Weights of a small segmentation model.
Model: arch resnet_bottleneck, norm batchnorm, activation silu, depths [4, 4, 4], widths [256, 384, 576].
Training: batches of 64, held-out accuracy 89%.
Rows from block 9 of a small segmentation model, named by matrix and row number. Rows with one number belong to one channel. Each number is 128 + 32 x the weight over its row's rms, rounded and kept within 0 to 255. All counts start at 0. Numbers have three digits each.
After each channel's rows are labels from the 100 images, of 14976, where the channel reaches its highest value: "lies over" is the class under the peak. Only what is clearly more common there than usual is listed. The data: simulated stained blood smears. In brackets: how many of the 100, against the usual share in percent.
# convs1: 3x3 conv (model.blocks.9.convs.1.weight, 144x144x3x3, each kernel summed), inputs 0-143
# convs2: expand pointwise conv (model.blocks.9.convs.2.weight, 576x144x1x1, transposed), outputs 0-143

convs1.133:112154117115106116103108136095063149110177101058145162089119150135136111060131111105104152113194141149135143121107119077156151129135114102150097153125164101123154163100176180140075123125063149126105129175077164086150152180156138167157146131173125080144112094139163160166116162152107123121080096148127097060096079162216117084182108134103161151108147068147099119127109065207164127140147113111134160080105072111154115096091109075132108
convs2.133:123115126090085177083148182121146107137081156141128161119160167205165135139144135085145066143095097169175146096132184131223134089148137173129133145142121105156122196117181159116191124189130149170062128203170137109187140147171149129116136081125095194093039122139174128095123124115183103121160092133104070156100118138108141072081111115103125152154083142141144118104140097126153159147155101168060131129136127115110136145085088085161115
lies over: nucleus (54 vs 4); large cell (33 vs 10.3)

convs1.120:115118197126147190134132128096128146126115094101131113091134127107106104104095116070069102253110142181128135144186132101112137154128152137104166088133138193174096115129173130188110132175170147110180107095156072086129122117109143104149158165125136136138139110079141169089112123119112081155134051134177114103167174131184128130116130096154140114103100108137144216137093101138117132113100109070118168165116203107156146063137130149150153
convs2.120:178146129096186026098134106148136128139067118118123158170126096090132089093120120142125127146139134121151122170125065133059086162146115145133116143100112153132131143118188140114107116139128099082120147067020145134110135132136127117163089134166088104152092099191176138154068123054112113176131118116165125093157139123186120150146127103165162155112137119107143129193152142141140102137133132086045109114114099126105145088168151078124122
lies over: large cell (58 vs 10.3); nucleus (26 vs 4)

convs1.121:129120167151111119144159147164189134131138141132232104087101101144147178170123144129116195106179103139141121116114143116082176146167082016104120106132114151121165133184110105115215114113144140120103150142091055174139133150108112144123150090136130183178164143160085113113092154101134116158142149124105119174119159128121159174147169182079116176143145158102150093121145186178163135117128130118126145127209125124128084130181175147118093
convs2.121:119104092096145170112137131150113119133145084145169117119102129132130121167148126169106206142147080069108114120137131134127097122118117153108106165156116130139112100160176162098128118125137099172135164117122160089104127114109121083173159130110122113089107158120130204141118123095138150120102245143098188179120102138074129173104141150108130120137198144093111107116201112231122208120116096133165148094113133141092128089069154120123116
lies over: nucleus (65 vs 4); large cell (35 vs 10.3)

convs1.118:132074133084136140149110136130127183091140157108164104133124158062095106077124113103162109126140143165092078090085105126088127160159158155122107065128106102106065069129159065116160106164141125124096166148076066143139164078167065112083124112130112092092130058105132148151150123156123126128146110122083087172151082125138121046179123130127140140072157174152097180048097165143082085135142090073154080164138141117108099114112114113140102
convs2.118:174149143066139173150116103159096117153154191140146118129168111125114099116106168072122165130154148145135142035137120133132138116139136150119167127111232121140129160151141130096088156130098125169209102129119161080138081117139127139186082118116123062154150107087131123140154192162176148159142170091078135190164123123173129140141116166189102147122177124130082104130169095195115103104142093169066126101133133143127137138171058101127081
lies over: nucleus (52 vs 4); large cell (48 vs 10.3)

convs1.54:161140080121113163126116122117075101100147156111092109112148146127131101067096145110148100177189102218149137104130112100124171128097083209095090196135164178125059144131135190156114099090106114116142078127095157111161115101127095122184126184136149112112125103114164213090128118108103135118186084108100176109163112126146097136185124061142153096142161138138107102109138165134124135132196177132117101142094056124138072148133098164121147
convs2.54:208162139109138193121115114132137140149136190140098141125086153149153091119142171123150174121132072180163118162149110159194153144114135180103139160242151124122137156147093134139181156099172174146101116180109139103170110118088146090112123108124112118124144174149115168154107085134177132102167118134098115096124116121155131155113121083145177093158087120116083123099124142110149164139163090134195129173101127134110129150158189078141147
lies over: large cell (68 vs 10.3)

convs1.80:127183135164113153166170112131105117165170130124173134191122134167170108101172133176129116143142084104119163214109131187170086116123126106085195082133147129122164085068129140110066075140137097103130099108049179096091115105136069095112122140114129113125116117153108155108182100119142161136130167198197095163189157164153154068120123123142121090129152112147157098131189117081082164116117168108161130139129103108099174150125173152101121
convs2.80:137133149146138117141121133167126148115060127126106134117116139151137139126117139233135093146101091093132156164158086147124119137109146208119142125151178140199117102115126100113155127174137148131152090146105138126133171125137139186199085141158065113160086116134140216126127178151154165147125123186145143171159122140135138100091175107174120169108041147110102145085121064108156139149119140159123139121126086095137110112167138140100189
lies over: nucleus (85 vs 4)

convs1.49:125137143205125110117105145105132116138104183168115140101126130154099097137113051107115074089165160163109130097096090121141107054122130110090083157164149101156107128085193087047133113147127110151069117144130120118128132186141181101106161067127067087115139080142136143166132112194111139143181054134143121184113065158169102095141112113088108136146101151180124149177084129172132104139117140109118129169150155157126117105185157052137135
convs2.49:067103149176104068180110130099102119133165104136108132103126122136147127161106112120128162159114158076185076163110074129120133137117127163164129145082141176114163110087060120190119167098116128120115121108161096085093150122182159156132120149138192086085089151131146054151023122114117053047117050048097093123153119160124168142093159185148103153103128134069090143168135146077039180173146120135149123094113096140202115126071136107102105
lies over: nucleus (28 vs 4)

convs1.86:164115145091102126117123195139093097109179130152057081097147074158175125132122099185121162182133167115161066120088142173115139158184144135171134162090126151134167085128140157083104170155145140154108168160143182107113220115120097120149136100186134115107085104193122130135124102164102134148126127174142109083086099170154137147125160134174085029178114080138129142149133122118156125108118152125154106208088134111123174138103099161104138
convs2.86:119116158153143114153136139141114111119172145120161146073097121146143115113156096128119063185134138111142109135195070101090111108114122157150120084160117163108101085112064131089163133204122144062095139090085134152153154213101146123200140167118200146097145096066118109112171130129114153092094148136115164130022119105082132087092137134110076106131161122088163127093146101165173116081135122090167130151127098069129110128142191110121118
lies over: large cell (77 vs 10.3)

convs1.55:130157111195155159147129078145145129142171129111141124106175131123178132158175095165255131163157133132142156152085109126132128131236110137116148112166160161097151180119136119130122109154118079058074132137130117102127115172141113093175116087082087116164122150126110092109147160082121174139118130116181130130139041100136150148140152087177080144072132160085128112121149162114142133187110067134117085103149123096132173116162142138129144
convs2.55:234164127109120152176155118114084127151137137151107068114143126090119165105153144117119182112161136097144194215131108167132117107117165140131113156123134104135209149084058129098121148165100120149115145113100181088125111129092140134090128115138170128184139151160086177146112065108113106128140155087124197145143110141133132141179133117119149085138156112149086143145104107129163078128133129068157121102098093122149139133158198089096112
lies over: nucleus (68 vs 4)

convs1.99:094173123155132132129087091126156181138202127145190172110125177129173108129212131135080152087117152103142104085182125136117110091172120117114159092135119096131161122113096144145138088101167143155105114170133116170107136156136107129085145133138114136153169134180078123122087128107101128146134148137198103153059126109112156116130210154090139099132143162059120096100061150126205208147098130080173131157131168109188093133126158130179087
convs2.99:139110113115097110123070128134133107137129140152134122169102123143133115164105091065110175144136126148187150136119116147118156083089202159160133135166109111070120138182157136110128166128116124113183221138149117108151112109174149089113107116191033095158096113128103136176143178106121136108112188078138159089120139100120103143173179134103136149130133144110127167115088079132085079147121116105165181148144155152184098133108186106167144
lies over: large cell (74 vs 10.3)

convs1.45:126140120145094144080116128193122058156110115076130128068177105104128116134145152172111107146183080119120129090130170112082131102071092117186125061121164166160085112139149161150163113090163138079104081142078154083088104103119102094119080101226145118093127085112136159085123103094107119187149095141139172108143132152139115111153096131151089096117143089161186156151101098118114173059165173084146142119112129095153090075135181139119113
convs2.45:183116120201084092085138106076101108137114150115128158184069123119159083087190106051211147156145119114108158130095132138107144171147146143111147136172210147175131120108090134122147128178193104132155152104127169166125102094181135118118124123107117057130113090128093156097104106140089178158100180160119134116128129148115103138061117123107161123154220128094036131130151132173212165057169156129102148118132095125159126122086152120125198
lies over: large cell (44 vs 10.3)

convs1.92:137102099118127087141078091160130200159197118130118158099119138073090110143073148149126129143101139077130143058120130146128120104189157076161107164150105170160140142147126123117126125151156122144113108116125129158117149114133165163085125139082124141160104149135038103173147091082119090123187099091139110148140112122091093192173138096108135170084158166059099110083177146175148150126104088163145075154123130115118200177101179215108119
convs2.92:202182160119086116151091096097114097103194136112133125194163125136129103107141109139133099109120120167158201091120123078089157149113122163110122111102121142135180117116086165103115104152137146056169140128082090138139187136091116092074126112106145173140155123152147105182129120113123180170139151126140165104162100116134159172122111164115146140132183108046148189201172133187132169139169122068101121107120104080117112105170137073190178
lies over: nucleus (100 vs 4)

convs1.97:125112159127138157129101156064105196125142143150130101175118155153144110119139149138097082096125096113074121128128137133095148183103150106167131154137068140106096092155173128134186106119140097177176170067172091147133086078047128137122155172065141167169115122145131130166108153123158145165119154198107117118117192134178116158094063141118172089092107134144115046161114158100122151129167112181154160080129212155096141115121142125147082
convs2.97:099166101106108180148114142063135105150135133127115137190080174146167081108058180124146202253151097113123167149134122144176093095118125120127114121122138136100114182153138128097165112150167162147103085167128137106173108126214125150118155085143163160153115127114109135169081119168133078066095114097150090094114151118106108095084144060085152119121113122131114136148071154125117142125110105151149111100155153176137117131150107123108133
lies over: small cell (79 vs 26.6)

convs1.29:142134108147088137098142124122097125092168108168139068095131136136148072184123145147129170168091091140097180145161109106110152060082124093116102089161169147073142091099192104058098130134055130112078108110114045148155107160107166153134126106072109141110197132169157092157118130079144127175120106146150152149130094116139143124134168138102090128152103178078136055064186170175148092139135104110163165116101109138095084159115120132138166
convs2.29:127084114133091075103108155171172066125133062120127113111173085131176174189146120131092168119135118121151192120103050186125109118139090173126146118157144113157160071119113097119074160178129084092125146074089103093092167107132134135141083175159112064150080116117116169131091152069075105051185121093192098104223117140127129100187138155127119151129110116026137148112108100165134092127125137077083119090168010107129137122076099128079103
lies over: nucleus (98 vs 4)

convs1.82:136145102122089145158082129151055164057140154076134090124145097094126159044167087108146092115126132153143125125116167122163155140118126168066142136145086153080126134062173144149177131161090141125102111111093166048124208122195152107113097069138068145092095111097132118122152077118140111135095074144106131125136112090108095097130158113153133136157113158163102149112084088089130149205105153091123112121169121105075134176102067148111135
convs2.82:136123110148117113145058122143105103100127162127118146104105142116124095063142169073159148108124117145144102160142165180121164115097113059128118120131155077100109193089087129099124149137172121164164094138175103132129150130113133122110131095056106163114142125120131146080105121139187135137075164120145186104125152106095142131135136109069159105080207132209113128052110085127151056123086128183076162184086182079147122075086093095131126
lies over: large cell (48 vs 10.3); nucleus (31 vs 4)

convs1.140:144063106076162133130128182106103138085135115139132102127138144127121198133126113103151141099101125115069128160129113115155065093145087139102076120156114102136127095084120119083152122129181068124168131095122108121139120189100198115189049145180118095124096156088093134133075068153079120117088079105134119112105141092102136096097105109137048076149085172180097130112110117093136125159169075148117173150179180188073126110130154111129120
convs2.140:130129094124189122148171144092150127118054133116156081163074137119092158159151120055158109085096176118081127125123107086075107206154112069124111090079110124148143141110094135154120101082140120216088108116159134185115145130036114122110129112133151104149083115090147107158168128127156078128110120150133115111122121142091099129139113210102144102156106128107079106138137116122173072093125205110133135138133137119078131126075128113142067
lies over: large cell (53 vs 10.3)

convs1.95:091117118123156115108110120112095141140116132107089158025134138101113103083110113129107076143146084108129153129097104160144101082082113078141100165153140107145143140107184093140110175191150116151070126130072121145153103094085067088143163140097164143121129111122134167101118137095175052112108103204102129136132188064112157125181164128085169137107122174147105146043144160154142087078128121120191100102074163145136091075104166135131140
convs2.95:102138147109106140154125087093086136121130133137158155103085124103104120093093122136083149099196136117135112149105145143140183128030138143131115138193176071070099136106053162120119100141092118162110120133146144114147074116145122146177119116098094108060118177135123120044140116129128126149081125135142166135134161092040126129154111140052126136073154133149090119114138173151081170138099109120131131092125103142126117118083150144111169
lies over: large cell (43 vs 10.3); nucleus (27 vs 4)

convs1.89:108122118132173118135154132058178146128102146118127104171115122154106241159108096111116131138149139149080158113102079162150157162131103090140087108122142133126127060113126149126123126139136151162127085136183141128141172144113193151129069098132145117144135135156142122071090122115154162035100152126135156105086153078135129131120117204163183091105097127138103098133064104132130026103184081145130116161126116154204171182086132100131108
convs2.89:142156143098145127158112113152134164132214134135184094056138111079192095093079100027107171126205123120150201094129189118077135174127116162114147149150176137084090112107127156090101121120155085127154118111111117072089096173180129153121105122099205174109196126084108072145085143131125117116130145138103093160153179099162138218109129152152138120119086142161123150134188152126115116130123114098155110106104107162103104138129100160128114
lies over: large cell (41 vs 10.3)

convs1.31:138160156116151121141146151108171099171161132136186136169136133148124084102121147121048138099134196112143132119174133089120129169149106104187105207118147135142191088112124158119078155116172133106127122187157107113198199156058120185160106089100150105119072132157138136152126101153140153093132112108205120067156115148162139116108060159142056093124121100184133109149105080104176109158131101121146126085159139135104122080179156102150103
convs2.31:145111124165118116100088146237139211117114141109134149183082130120157091103112130128125117145137128102104070123115195112078147220167120092127091123121156140139072074102092082097121123148147136108084114113113103099142143127102093199111090119091160107118150139105124124146118164126136104088178124123066063127184095112111128132110127109155094127122083110114066140115135145116178187129104115123155129105115125119132187102168073112132113
lies over: large cell (79 vs 10.3)

convs1.40:044160113087132155171089136110102145070120146153143165147178119112124114152144136102110073168118090097124058206033154123159070152117116116095164153080196106127134095124105153168139068183135090160147128106176150099141105161152168065145159144133188147107105157159127116113135170071146089126118140121129153159104122105118143109120134101152186141134094153149099101080186184109100130148191167122105070163122145144137157133104144120117136
convs2.40:164113179134137167151190107095128079129066112114087111139119139121126163137086100140112070109140102061153078104118182117085159118112124117128129110182173133144133108152112103135162181108099128132170131098109108091141101193139092126130114135152182138108158138124074112105082109136114126119087177108091135181174127111123092135148164137086117180108030148105108131120111124073116236146076105089131137075109121149141091130070142172168126
lies over: small cell (100 vs 26.6)

convs1.36:122151159157143152096146133152145153115106192164146152133143150181121130115122111183132121126204139178136108100136120123078187104137125139149133171102171131095177106150163159176204107097163096075113179162184111161156135162097149084105141109167108138148130113093103070135149150164131148113142140136162119138170100089093134086085146221066126114103151168159146073080096168092127108153130182163186121146198149132150132116147130202161124
convs2.36:169131131127061124145099159128127148105176131128128131079127124149063115096094100143151075149144110106156178119168147090132106077120134112085137117219152065124134135205120168168119176084111109177142156116120131119120117136210154141104227101105134126095093126130125150082139154127130165127098126089118178137121115145068148121129115115096139119101127133104108112107112101125171196146138083135110140147112159156099122167067129085117102
lies over: large cell (53 vs 10.3)

convs1.77:107100086200096195047151055085114108152094092133166125131122120118041163068103153113119125132155147162088108126178165170143130111125127077101099124077090132169109169060136091070083151136149081115144108134131087139168170113120094105163157118107106121138125136151165192082085144108137157169130147122159111119139152128160116113151087075087111136088162146112113084138119090103123139177157147090118123097149115058132068129151101071125136
convs2.77:149123166152060178099098182097114146127129199127145142167061172165118106101147146126170134120107085113219159119159133139158121158161145122150142109154133112134116156119079160118188129074137170184127154143134164125168097159148120148121166127132042148153090123128131138127179175120167156145123133156086151102072122126118100099128146092108128147117212128151082107081150147097178112055114136146121144143148141084155159134085184119114117
lies over: nucleus (58 vs 4); large cell (41 vs 10.3)

convs1.134:151147156179096100131148114159149133158159097093180129107171125118134095129115161179076102155138123136137147113116155202092145154198093073129144100084143140081218130199134117139116140153113203128119119197075095191098097164150124045091086118160108106139184113127172178141088091091111110138188160118145115107102139154126116169159101133153126110105163176114146119104117118176096155108083092105122120164145117091160117100171162157157117
convs2.134:099120129143137219165136163119143115120124126128174126061122120138153106110117139113139204145160172132198173086138102083137126092144125127161153114124102133109126126106194232118128098116114143137109099127124109175132129089085118141055203129089169125171091127153169151130152124182129119134177067141095197133139139115117142152148107137151120136116063124182101152118175134118104147106113136168155096165170143133148189119166109091109106
lies over: nucleus (76 vs 4)

convs1.87:113150153131143090182125098148105154057145142097093129107203105112091166126124112145189106144154112133131130088146174132109108145161127086140103153141128167101157138144073134122161082111062149086134139169086088070143154165148159143162170049149163158120160094168108086103095130075137148148129148070189122161123013129114116154132100084081136156100182149055174102091138130084126106154135067160121141098131116108148145137115115156138115
convs2.87:184119111130170153140164084165147108120138078126117142123112103106116193161175141104096171082100156186101150110116172144131194183119132127144102130123184076116147139144115133098142143105124124063085137130150104146125173166185146156132122165191077171169105072115075136123163135119143139157083075141155110101101085133117076120158127076177153126087141118105072117160140108232200108167076175138170141162114149159122112158175149142134144
lies over: nucleus (98 vs 4)

convs1.127:177100127161167112134070111116144211112141177195167132138135116105163102128104142107094145136106077137165090137151172092103156115122052117175131137117077151139155089132147159076104105103163128153072102119093138197113136093113120133186103134217125092125080202165133140172088129140152148104104128154126181136158129098112069069130076137118068127083098069095113070138115170098105108173115124121130162117084103085132143130110139132143148
convs2.127:165111166128121129141097113128150082126135163127162113121087114112209048092108114180139255141148084104092081070103185084133117132121134105100150125144178146118139153115091137108063101104201101137133105112147108119116105127110117125147087163116147106148190125113114130147089132128069144113115132138140083180190109104097109177136146124138126128169107130182095111136146097138107176178168168111122112158126157118159151142147115117112205
lies over: large cell (31 vs 10.3)

convs1.78:117125135133134136118090131081157189089123179125149094078090144164138096169080192114069134090164116145097126119148152176119073106128159107152154119129105118051080142103127106150152145126156099131171107094174134151121131086149154132126150119098135138128085157121120075116126123102139096121110086092141173134099199163073081145109144116126167107124120180111102180097099182086159109103118038124120150179215186162166130131122149213151110
convs2.78:062131133068179224120205137091123116121143163115093116157090193173150095126123174099106133163105067106100179010138143100189185197122158159131085112140120147122126130158059137143178094131123171170098111172132130170178138200138131112100166098161134130099113124110096103118109164135157114189095108133087172116033092126117116121076126170108127134126128118167097117164106124144140200110105089155054120148120161125147152209122153136109128
lies over: large cell (46 vs 10.3)

convs1.124:094162151091162131118162124116085118125128124112160181061188124110114154122121094121097088140083109158130082120050100101165092116166100128081165151141139100158116087149116129119127116160139097096132176121128106079162126143133103112141127135142147134116097140151108117125149118119154150110137133120057150154162145161154119147168100185084092163136100111112165181033223135087175179076172161208142085095079106161123072131148165151184107
convs2.124:064130161133114151164139041086144081150152184145108146164160127123135121137131131107155065116134095156165185190156151111099130180060172116137162124116163105142134123106116117145096135156134116147173136124163189158117157187184106125147151129091151115114187140122101118138110192108146123149037197129108148198137137132074154129147121179065122150142079128146096121156088148092123201127162120121160108099143148128132021144047167154093126
lies over: large cell (65 vs 10.3); nucleus (32 vs 4)

convs1.116:135129138156076136126122158170091132112064153106163114158149099161174152156137138106025118171194199173173183121158099142128164109115111083090114158128176131109152139157063117133151132068156120168094126142147183192116098194124093075123134135147146108134116099165141108134180120117185155163135091162153140138112131166128060095128119097134144073120102075170142172136068162158129071117158125090156125159166127118100118128166148140090142
convs2.116:161103103095105146129070106126144161142132144136088173141120146116125103110100133159122107120120134140128066081142084132114114139139067194118155121126153121125158155086176156143122111149116149169105085130094120143150128133151132185161147119084124123110116133180136121141113072120162097152204070091111094141122124123172142108094137159167106124112219122146149138167107110227152149129146124160205131090123131122114147135134175129084087
lies over: nucleus (88 vs 4)

convs1.47:130116122124163134118107141170164134140123106146107135097161098118135093077123129140204160094161109112156151141110174119022111116097092153155102140139162138070137137086118121147140130149103119149120119128100087162139119137099068120117172129137118174181120104149158089143093116098078127151086151146098101061139189075057142131145173133164174112155155205169086083101146178148094079148133130153121119144117101106082042157091143157211155
convs2.47:081116125128058109122087101131118084096119167137117127138092127127137139114136086146119144162162104126128177100126200099111158164133139167118138108154150119143129154146136112064100139148151120189108188109146134092162147123130129094139185173174132092121115091141132109158151099055115169134146091099203103146137123112124121120179123069126146138107155140177067137153096088144136153127121114117039104172109203094150141098053150094090079
lies over: large cell (56 vs 10.3); nucleus (41 vs 4)

convs1.44:081138090131064127103119041148085084122117143090194148132137123131180119116120161143196127086173129153098142156163198117144122161094129135087128077103163149115153153157121139147106133124073105097071108122196063179155138104150122189187129126116128095087144118145153132159182186134166165109133109106109148106148101142095146037170125134116130138110140063099133115119148081090137130095157123113128159093090106110160105141087135117058179
convs2.44:153138116097105216072070121105115134139125124133122149132175162198098139135125127152101081153079049123079142179156206123215107110167134220119154144161138130130101078119087129128168115173138176144147162191131148107155147126143109090161156096117174110119125136109132162098137112136169149138128116149255151111086106134149127090175137103140126098148220126131115160117155190132133116133121101154097121154101169118109154139130129147124162
lies over: nucleus (52 vs 4); large cell (48 vs 10.3)

convs1.43:087171116093088132093100132145111145083119115126147122135129125144125139123146135109108117131169135080171156127114078130116109146089076063112064028120151140095116161099161138184110117110136101162119152087104077135162104102119112141130197115129173176066149175118127111112105132155082102099125119119126129157135098103141115101209129101145146094111128139121103178105038201187191074096030165128093142122095122121085117144137155103158139
convs2.43:148130108134137112085069090046100094128129091131137159111105146123123140148129116166125156135085140148116136136108123141125114125146113142138121114121140116097133171135048136069102129110131122104132077121174126112126119156124109107166118083118200197064094141127118117127087150087133147081141171173155067116129107120137088152196146139121118097111122141124038092100118143027081105112136154164098144100123160134165115102080116094081150
lies over: nucleus (83 vs 4)

convs1.7:098174135144104153162157135194154137151119133130109152100179118104117141122154154187023131124090151120136212156149117123116142106082115134082122092142159185156148095041135140159126125140165128139071125147085075147132147107058097126153063069139136130140080128095164176126116075156148171144127162142140161089095131175112123081152114194108113092130098120166156154112101175079182070124147131091170101105141103108142130126144129155158167
convs2.7:161121166114108082108133113139136062129117111123173085106164098092129101106136133135125145144084152090178062158140100131081136140137145175134164116098246115112202110136124165124102157145098128166112155144143100095112146128103149133164092159159060143062120102102150157096145143130137063056153076132151042142128124135138105163181127164134131136107125132150183111118091102099106121153120113109099165204117119133131125117155100132117033
lies over: large cell (68 vs 10.3); nucleus (30 vs 4)

convs1.141:132144125139130178137162117173146179134135116065175107193136111160114176125124150150122150138173095104170141096163103075134113067182133088140110162138162112164184152071129179071166184169205085149147092124162179127115143171151094106159158144146141133112129140160142113184115133123091117053101136141085165089092096144128132140141149180106159150139078138140104079142075137174151069174092156121135070162135103086074110135109129165116140
convs2.141:179081117124108252217131115137118146123172137119184136125123139193133106120162153064095161108123135112158145073164143179167099107112089121122109127133167096108088097129129141141143105197148162170146114100085080094158158125156105155108143135119093133134134121165115115139138129120170174123153146172158161129080156116138130122172132128152111121143168123138137127123165135123142131133135133136183109151121125105134112123112115111146125
lies over: large cell (35 vs 10.3)

convs1.132:140092136153141105109109124177138128120128134165169167157181132130092080171126177163138123148183149104205161078162144165037195109164119100133119158152108136095164143104151120116149134154145138088129109114160118187170119122066111094101095153115173146151119117152128126154143119065133067097136092130138054147156171156124122128170130180064170115115152130157145085179164185182101116084082135124108082194168080097162131128158145124136118
convs2.132:126142169085183144114163123197124148119083133132165124147103139159054123138136147079102172160172126188161146189099159119143071054099115115112167125160055123112147139115178133094110102096102136159197123133130143142141145134121128168084098131155221080207140135107121127160186165137088172107175180066113199188088151160169131170086112116166127131149180119148113124099175115153105131138127115135064135132139112105124147155090184124126138
lies over: nucleus (30 vs 4)

convs1.115:069113133173123134114135102143103168116172109074166165130113138089140115119129104173244118156154106123153118172114138146078140123141110106124132107144102170142112085086129132139101137151142164109081121173089108131087156123128095134063136114179094133151127160141110140110140094128052069160139144108067105132160125139154064104175147146166198125154137147092154116179232181129049123053145145109101105166155131094104146154130133144147151
convs2.115:132163119153135149119112156145114106132184165125157193067144155175130128101072173169154186106147129139127203138210125103116146132097125132141108152181094105119105099078045173124136116151124146151146127114188126127172071108124134112103095074108172162172108123080101152139115098079173107140121180120130174114106115114075120133109142136087113195145201139143142166087150136190118155113124116124099146121148206120136116131082156103167151
lies over: nucleus (31 vs 4)

convs1.111:072149163136110100095171095147181130129124126099153089125154149125117162147129113101176102118155146138147165094194144147123133117089126134063089165076133112132240103117136171164118095131105175159090097093104138099123105177076114101139211090104121111140100152149132103137151144114113127130052162128095115113176164160147130085138116132111068136123052139116115154183055182133111104167156198138139169137181136128176157132096152083116119
convs2.111:239160113173162174159175132115142145139161138135126174075116138150087146161124112144127067115113097112098229160196111132126121128104126189143110120147133117123100090077152159156131069205110137109097052118143097107147107135172105103124212128123189159106116135143143164152122116107116090109185175106141160146150131143098119096119131142151103081130101139116111123101176147153117020091113117086126113118140108106128158101075116172113155
lies over: large cell (30 vs 10.3)

convs1.114:137159095091093106099120114188098127147115129131126158117164145103120127156094135154127111174104133169161118129130144150162119134139101098110161132101148106110106129178116083113076154152136196175105101167073126166133184148102153157154026166089141093089135134186140110102124073095114200119086119150155113130166187093139076096196097130134125150117178128117111082139085115173154106103129144050133190184074130135114174137192140098094095
convs2.114:168112143142134107148150085181162123146176141134122121154141118137165161167148117098136138110137161135140093112113143123093114150129123145131203159143162131124126146116165128109132150096146133125168171121123146096115106147116173093194072129113098158048132149125128123173115097127131108106175124152134056159191184148160142168171140155200134126158141125114123143125118150112122099117154118127019160140182110230188143102145083054184087
lies over: large cell (39 vs 10.3)

convs1.39:139116151135144131102154132098149116138099127154115100142133131141115073102076125088075134108206204165107123000148099097140117125111193093155082191148133130161128140106135160111162100140183101147122068112148173130130140139125124169133096122148221148105129151136114134131120126177095117135109132125152195086017176136116118139131140164126088133132122128098126130114061096142179125166187142149133129128114140167126097136115163114123081
convs2.39:126134116142073123176199162138164112111196067114176137118102113128168154090122140053142108129153141152078109134120158130149111127114088145092109134069090134091121109106126124143101102104142114092131115131094148125149179201143096153062137127079086149216151114131139143187118071152139155124118088151047195099110122108134137113129130072176106084150083120104112156167208125191126097136093152097086114158135106131036113128090114151140145
lies over: large cell (64 vs 10.3)

convs1.110:138202059129147155137094113176123168156068128119097101104194133137134081134097090157048101153143149182189149151161113101134099095125128129156175181132130129128142079122078103090064110127126118121109071161150167071121083118103128112127211127080159116167087114145134142142104111121187164108100079162162166112118130103153036099127096126157124130130123124144153089116113062088151126101160135134176157169155160124106134144161144169155106
convs2.110:153141103114080102078083120113136127147063153129136135146189130149122168147105160063105201183121179165169053106157155141130097067170153132113134143118134128162153170115114140176152142106108136115139110107200138134110101099124140126127091102123129226065184122095153183115120128115130109102181166127165147096165144157168146088186146127147139102193122134136179146133127196130121083092128041092137118135182119126170157157102128047151194
lies over: large cell (74 vs 10.3)

convs1.130:118164143135165119142114123159093112196137155105109114187207127144156124134137177156038152146154181112128178139248133132132135089144129099146108087164163130089115114124129141056147181132115126097116119131100143136135079195126114130170125125132126121100139131117180143139118099143156214102141139128123145170160141158110076044136033102160080108094083095129130137139142104147165092105081133125164160140098135140107136119121173144138173
convs2.130:207137099144089113137126184101105180136186094121146114127135153093124131115138114110153159108141098117109080143101142139151135141214128126134157143137060130141140129119187098128113138093124130113097127170133122135138101095125123151161158135119077152110188148127159090101144101184115142144184180115136113109172109154212124104086108089235133117093114121129102134158125096143154117129109120130080118156121112184133197130207111131064087
lies over: large cell (70 vs 10.3); nucleus (29 vs 4)

convs1.84:123115092155112143130119083122127113102087133102117166082085095117069105129114119104139120158182173197177106088118141114126129040144166114041121157153181123152086151129116103110152142134143180076180107116103083073129129180118118100091175095109093103116182134052076161133131130115128111110163123092152121115140133101171136186140165132100126122100137128114134100111156122156107122130191158140128073145194167073129189144205162081122112
convs2.84:048084150082151121158088141140166103112160145132109111092129117088108105128116109160068042099157094117127198117115093120115128116103121091145146133136131074127102065148100120100108159162119115091191089117114168135134129182133107108117227130129095088117199145123112115112106074146091093106145141052106109118125157152152127158103130174163112089143077117111109144110155190149113132105138106080186102110148107140140102160130175217168066
lies over: nucleus (83 vs 4)